config.toml
crop_scale_min = 1
rotation_deg = 10
num_classes = 4
arch = "mlp_mixer"
activation = "relu"
parallel_block = false
patch_size = [8, 8]
width = 384
lr = 0.0024
beta1 = 0.95
eps = 1e-08
steps = 9700
Rows from block 2, named by matrix and row number. Rows with one number belong to one neuron. Each number is 128 + 24 x the weight over its row's rms, rounded and kept within 0 to 255. All counts start at 0. After the name is the row's rms in percent of the matrix's.
# fc1: MLP up (model.blocks.2.mlp.fc1.weight, 1536x384), inputs 0-127
# fc2: MLP down (model.blocks.2.mlp.fc2.weight, 384x1536, transposed), outputs 0-127
fc1.1349 098 [130 133 149 120 172 139 149 160 112 118 120 132 134 111 140 125 162 125 126 183 156 134  87 102 130 114 189 118 149  97 155  89 122 165 147  82 135 122 156 129 152 150 103 146 155 137  80 111 108 147  64 112 145 148 176 108 149 133 146 144 129 156 140 141 118 115 127  87 158 118 138 133 133 131 110 160 152 144  91 137 158 133 119  92 129 118 149  89 142  91 152  81 105 147 121 115 114 149 127  74 133 131 138 126 128 121 143  82 141 136 119 118 117 146 137 107 107 153 129 138 119 112 153 130 152  71 102 109]
fc2.1349 094 [130 128  97 121  91 146 114 145 120 133 141 172 131 147  92 145 113  87 125  93 122 119 178 179 124 120 107 125 135 161  83 147 130 129 105 120 159 172 135 140 112 138 145 105 139 106 142 132 123  99 130 156 115 119  94 123 139 102 141 116 119  80 107 150 166 132 144 134 163 157 122 140 135 112 122 129  96 134 130 123 104 141 143 157 172 159 120 156 130 131 108 120 109 132 125 136 107 111 178 149 120 143 138 143 142 147 125 128 137 150 141 103 124 123 120 130 106 108 128 145 102 156 107 121 106 139 181 151]
fc1.1350 089 [134 142 137 108 127 111  57 176 116 101 112 108 136 150 129 157 133 128 126 110 127  80  90 143 124 110  86 139 174 131 108 118 168  97 176 142 146 126 106 115 129 157 130 115 175 101 131 125 144  94 153 124 125 121 116 117 121 140 155 146 150 123 117 109 153 142 126 113 137 151 142  98 199  61 125  85 106 145 168 127 106 135 139  91 120 126  75 144 116 142  87 142 103 143 125 146 147 141 164 115 153 136 111 161 100 127  87 118 141 150 125 134 145 132 107 124 148 119 121 111 131 159 133 132 113  85 144 106]
fc2.1350 094 [134 147  96 121 115 131  93 152 114 120 149 112 140 134  78 123 135 123 150 137 133  79 155  97 134 212  91  80  78 133 140 147 101 140 171 111 154  98 149 114  73 112 126 109  92 136 121  99 112 164  89 113 169 112 161 159 140 116 121  91 142 112 114 159 160 111 119 119  91 100 137 149 104 179 106 147 141 129 124 128 126 131 131 121 161  94 158 160 148 128 148 110  90 110  72 127 113 125 111 129 167 144 121 126 131 108 191 125 159 112 105  86 168 105 160 160 118 138 125 118 146  92 169 178 107 147 123 146]
fc1.1351 096 [121 163 118 135 128  98 123 112 152 134 121 142 136 164 161  93 119  93 156 131  91 101 105 124 104 186 148 149 126 158 138 130 127 115 112 104 167 160 127 145 113 135  90 135 159 129 108 145 140 111 127 123 119  80 146 153 115 142 168 135  83 122 111 193 101 108 149 148 152 125 113  89 136 126 109  77 161 146 105 121 102  72 142 145 156 136 156 117 154 108 132 136 141 131  98 140 167 151 114 156 110 107  81  86 137 149  98 136 117 127 160  90  96 132 147  94 112 122 161 111 118 101 125 118 148  89 101 135]
fc2.1351 095 [102 138 171 152 119 106 182 137 132 108 107 137 161 102 122 133 113 159 128 177 102 130 154 148 141 111  88 122 134 140 128 121 110 125 139  88  98 126 131 132 127 131 160 128  92 120 120 117 109 155 134 113 125 149 129 113  71  98 168 120 133  94 137 130 103 120 102 146 136 107 138 156 130 157 128 185 174 156 135 165 125 114 111 143 114 132 124 130 156  83 123  66  87 132 119 121 132 130 144 129  80 104 140 109 145 158 101 140  84 133 109 108 151 139 109 157 121 146 107 146 181 110 146 106 140 118 136 172]
fc1.1352 095 [150 130 154 140 106 146 127 104 148 111 122 135 149  94  94 127 100 125 165 114 220 112 142 114 140  91 128 124 117  97 121 160 152 129 126 114  98 122 160 129 161 140 120 118 135 169 139  82 167 132 123 165 100 171 157 109 119 147 135 101 133 156 127 143 150 132 108 157 152 187 135 131 139  80 152 126 139 116 109 143 134 123 137 139 131 147 120 131 109 138 136 136 135 133 150 147 114 159 111 177 137 117 148 109 154  89 162 116 161  95  97  96 156  95 117 161 150 134 131  96  98  95 124 164 110 150 110 108]
fc2.1352 080 [127 187  97  40 138 127 120 121 167  49 166 100 159 136  97 101 118 116  93 109 118 101  85 135 134 150 127 108  98  85 152 157 131 135 138  99 107 105 115 127 136 120 100 102 132 112 111 149 120  75 125 151 153 126 120 162 139 168 142 151 135  89  71  97 131 158 139 127 123 149  97 120 130 125 128 144 137 143 132 132  99 153 155 106 202 114 113 113 224 191 131 115  82 113 131 128 120 118 145  74 120 174 117 123  98 153 132 124 144 110 107 141 149 148 156 101 119 109 171 142 122 102 123 112 108  96 153 144]
fc1.1353 099 [100 121 142 132 151 161 123 122 131 142 143 167 140 131 123 124 110 125 181 163 158 111 158 170 160 141 123 169 166 183 170 126 156 142 106 103 145 142 143 110 109 112 131  61 179 126 126  78 157 132 104 150 129 125 131  93 134 170 136 139 122 145 145 184 125 120 129 125 128 121 138 156 106 134 133 130 108  92  97 105 103 121 113  99 130 113 116 121 126 106 121 134 113 162 160 145 104 160 174 122 136 155 144 135 102 111 138 108 130 118  90 121 157  96 128 139  93 123 107 136 130  86  92 164 126 145 155 118]
fc2.1353 102 [122 122 152 120 113 156 213 131 154 154 151 126 131 146 105  92 155  93 132 174 133 129 153 107 132 135 159 145 148 119 113 119 116 137 152 137 135  97 137 102 138 128 164  80 114 158 113 149 192 132 141  83 172 118 125 114 134 151 171 142 143 152  83 166 139 168 132 109 128 123 139 102 176 152 148  82 122 123 114 119 142 100 152 153 143 153  80 145  96 113 152 128 120 144 123 161 156 129 176 156  97 109 117 101 124 140 162 136 146 130 157 107 139 147 142 137 137  96 149 131 105 174 128 128 166 172  88 145]
fc1.1354 092 [ 92 110 104 151 112 134 107 126 149 164 121 131  98 128 109 156 155 109 131  99 125 118  93 142 104 139 118 110 138 158 104 120 118 120 122 136 105 151 120  82 123 140 146 143 137 156 105 159 130  98 122 137 139 123 131 130 155 159 164 166 140 115 121 196 149 118  82  72  97 164  64 160 158 101 106 137 148 129 140 105 111 106 133 146 122 144 121 141 124 127 137 109 106  91 146 140 146 142 122 158 153 127  80 146 129 118 121 128  94  98 150  84 174 187  78 153 130 146 117 140 125 184 129 117 146 120 178 113]
fc2.1354 100 [154 136 188 107 127  96 169 161  98 102 105 113 162 162 154  88 142 122 118 111 120 104 166 128 152 129  96 118 111 113 130 114 133 138 100 147 124 148 184 153 103 108 126 124 112 101 132 138 143 118 135 124  96 116 114 146 133 128 135  90 102 132 126  77 110  85 131 148  82 178 128 120 125 177 103 131  99  97 137 172 135 147 117 137 122 101 116 121 154 115  93 152 136 142 111 112 132 152 123  99 118 150 131 133 121 132 131 123 116 118 123 156 131 137 161 117 124 131 131 141 155  78 107 136 110 145  85 153]
fc1.1355 113 [144 165 120 103 173  80 104 125 119 119 108 145  97 158 127 167 104 125 137 116 159 114 144 161 109 109 113  91 124 157 113 120 129 109 151 100 110 118 145 163 130 108 138 116 163 133 169 107 140 147  64 134 159 106 143 105 153 119 113 126 137 101 141 136  86 150  74 106 112 168  99 163 106 103 145 106 134 106 151  94 121 124 157 125 121 126 159 182 101 117 115 125 125 109 129 127 131 160 111 147 161 155  87  87 121 106 150  96 114 122 122 104 142 121 130 129 124  77 152 153 112  97 149 163 146 150 152 136]
fc2.1355 110 [138 146 149 123 126 100 163 131 142  92 121 131 168  94 130  92 129 125 162 118 148 132 131 136 181 112 132 125  98 105 115 132 145 102 153 124 132 109 126 131 153 170  68 135 129 108 146 144 139 104 111 107 126 142 163 132 155 106 192 166  92 160 122 120 100  78 132 126 120 129 108 124 155 106 127 123 134 110 176 155  89 158  99  98 129 142 162 168  98 130 104 103 115 100 112 136 134 139 136 141 111 218 135  70 109 132 137 148 118 118 121 128 141 120 120 152 134 155  42  89 132 119 164  82 131  98 105 132]
fc1.1356 104 [111 186 149 126 180 134 167 186 147  88 167 129 117 141  98 145 120  94 155 147 116 125 144 132 111 126 143 171 153 169 146  96 118  94 132 141  99 154  96 124 142 108 130 164 116 108 118 139 155 146 108 107 115  94 116 130 153 143 109 137 114 132  88 135 127 152 105 108 125 152 117 155 137  92 134 140 142  99 143 130 133  60 133 153 132 117 139 106 104 118 151 128 131 129 166 114 145 112 138 122 132 180 157  90 154 113 132 141 105 142  98 147 144 143 135 165 151  69 154 101  97 120 158 143 151 117  78 144]
fc2.1356 115 [115 120 113 129 105 120 122 124  66 144  82  98 125 143 172 121 133 119 140 118 161 122  93 174 146 117 113  94 109 132 155 154 125  97 140  87 156 117 132 100 110 113 152 110 115 178 108 114 140 110 136 152 137 127 130  78  79 144 156 147 127 114 132 111 134 124 147 105 114 148 145 149 125  88 139 107 138 130 138 131 136 145 150 154 135 158 140 126 160 142 145 106 121 113  95  98 177 122 101 105 154 128 133 129  99 130 137  80 177 143 123 141 114 123 138  87  98 163 104 123 138 130 141 144 159 134 167 123]
fc1.1357 097 [ 68 152 125  81 160 143 133 171 140 144 111  90 105 143 124 139 112 120 140 148 135 116 143 122 152  81 120 110 105 122  99 113 117 116 108 142  86 158 145 145 108 136 101 142 147 120 170 127 133  99 137 134 186 123 166 116 129 135  51 153 110 126 159 138 154 134 137 145 148 123 158 164 111 125 168 114 142  93  95 109 128 118 167  76 168 124 121 120 107 138 146 177 143 110 122 179 120 170 119 133 117 146 139  93 134  97 115  65 147  48 120 129 134  82 131 147 134  56 139 150 154 183 146 156 140 114 171 115]
fc2.1357 104 [131 126 153 132 110  97 186 109 147 118  97 144 112 140 118 116  97 147 178 135 115 130  99 127 119 145 119 135 139 112 131 165 114 143 193 151 153 144 123 109 109 140 128 106 137 148 104 146 118 136 147 168 162 171 148  92 111  95 156 141 104  86  75 132 116 148 147  95 138 122 151 111 146 115 131 150 148 116 158 174 107 156 112 134  93 103 170 102 131 134 116 138 133 152 106 168 155 141 151 121 111 117 136 137  99 158 115 167 124 152  98 139 156 112 127 148 162  94  89 164 124  93 113 107 178 124 131 167]
fc1.1358 091 [144 132 155 137 129 137 128 102 121 110 139 148 126 131 128 151 146 120 122 155 126 131 160 129  99  99 128 142 158 131 157 134 127 167 162 134 101 138 139 135 113  82 107 141 141 151 116 110 155 135 117 101 101 152 132 154 144 130 137 171 161  91 137 145 147 161 109 111 114 126 144 123 142 122 122 109 150 147 130 148  79 137 121 105 155 119 115  80 160 108 128  97 138  80 138 134 139 103 154 116 162 139 103 111 170 119 127  99 107 131 117 125 147 147 155 152 134 103 118 161 131 127 133 118 140 143 103 131]
fc2.1358 085 [135 147 161  82 135 169 156 131 146 110 147 108  79 126 100 102 179 125 165 149  96 140 147 119 131 112  73 127 121 107 143 127 106 123 141 129 158 109 135 121 131 105 142  92 162 147 105 127  97 107 128 139 167 104 123 128  93 126 131 114 145 116 114 119 136 132 141 171 120  94 128  88 172 142 125 103 136 144 128 143 196 123 131 153 147 161  94 114 168 189  82 149  88 140 125 144 122 171 147 109 115 121 119 142 159 161 159 123 162 149 115 124 115 170 120 114 115 130 153 113 107  66 135 129  85 140 145 116]
fc1.1359 078 [167 122 134 128 118 119 130 145 162 134 160 135 127 138 122 143 132 144 149  94 164 109 118 128 112 146 143 118 121 153 121 124 218  80 139 114 103 110 135 131 148 158 133  87 115 140 120 155 134 148 116 140 130 110  87 148 163 107 141 100  85 129 167 145 120 125 120 142  80 128 143 132 105  91 128 119 109 150 110 112 112  58 149 134 167 125  81 164 151 142 124 121 133 109  92  92 114 142  99 120 135 124 114 115 156 147 118 100  89 132  96 133 144 147 102 104 132 130 150 135 136 148 152 100  60  98 165 129]
fc2.1359 082 [ 96 136  99 144 125 168 128 151 135 136  78 155 109 161 140 117 150 116 158 152 147 126 135 142 130 124 130 161 139 143 133 116  44 149 114 122 195  90 106 115 134 118 138 159  96 121 133 138 128 108 102 125 130 164 115 121 159  93 112 109 122 149 145 163 159 122  82 140 149 133 135 127 125 149 113 133 114 130 156 114 123 113 124 120 131 120 149  97  80 141 111 129 108 125  95 103 125 119 174 142 113 123 111 161 113 119 141 170 122 119 135 150 147 134 198 146 128 103 112 138 153 121  97 158 115 145 122 176]
fc1.1360 094 [ 86 129 115 124 136 117  98  92 150 103 178 132 170 134 126 117 132 145 105 156 121 125 150 103  94 127 106 152 115 127  87 145 108 151 155 116  99 147 156 110  91 131  94 137  99 166 137 145  82 123 118  91 154 128 152 125 129 142 132 143 115 101 107 130 128 129  97 130 104 137 144 162 130 131 130  99 143 180  95 116 120 102 161 100 108 151 157 130 115 144 134  93 144 155 109 152  88 137 122  89 143 128 178 142 113  77 146 144 138 124  95 107 148 172 100 133 104 131 102 153 140 155 160 166 138 130  98 100]
fc2.1360 095 [122 142 131 125 120 145 120 146 115 145 115 106 107 154 134 159 134  99 151 114 105 120 136 164 142 156 159 130 171 132  42  93 128 114 155 101 110  86 126 121 159 113 103 155 130 165 141 143  94 158  90 149 161 117 113 127 154 149 138 122 125 146 139 152 164 120 125 147 140  76  97  77 117 157 141 138 122 121 161 124 123 136  97 143 160 148 141  85 120 118 117 152  84 120  90 130  86  97  97 172 110 114 131 163 160 126 140  89 120 161 106 139  83 126 129 150 150 104 184 137 125 170 134 134 175 140  91  97]
fc1.1361 078 [153  98 128 136 157 121 120 107 129 160 127  94 115  99  90 112 132 136 137 130 124 164 124 128 124 131 127 147  71 149 140 124 146 136 143 157 102 148 122 154 159 135 128 128 124 123 122 133 145 165 121 106  79 165 117 145 133  93 123  99  96 133 160 146 130 144 108 101 130 135 116  99 138 110 129 132 116 163 127 111 123 114 181 152 126 150 135 148 134 105 126 167 144 137 118 120  87 126  90 143 118 126  60 139 137 102 115  98 119 150 166 138  74 128 157 123  85 168 133 106 168 120 101 120 114 137 110 162]
fc2.1361 081 [135 101 128 146 105  98 113 150 136 137  88  98 134 135 154 155 108 137 112 129 140 112 121 180 126 102 107 124 140 115 122 174 155 122 153 111 110  76 176 120 114 150 124 130 126 151 134 131 130  91 168 126 108 132 108 129 190 151 184  98 128 127 104  93 123 135 163 125 110 131 174 169 146 176 106 139 100 143 127 153 148 131 140 156  78  88 133  89 170 137 126 112 119  91 144 153 142 150 156 108  86  98 136 131 104 164 106 123 137 114 143 143 165 167 107 165 119 144  75 151 152 133 119 139 137 137 137 162]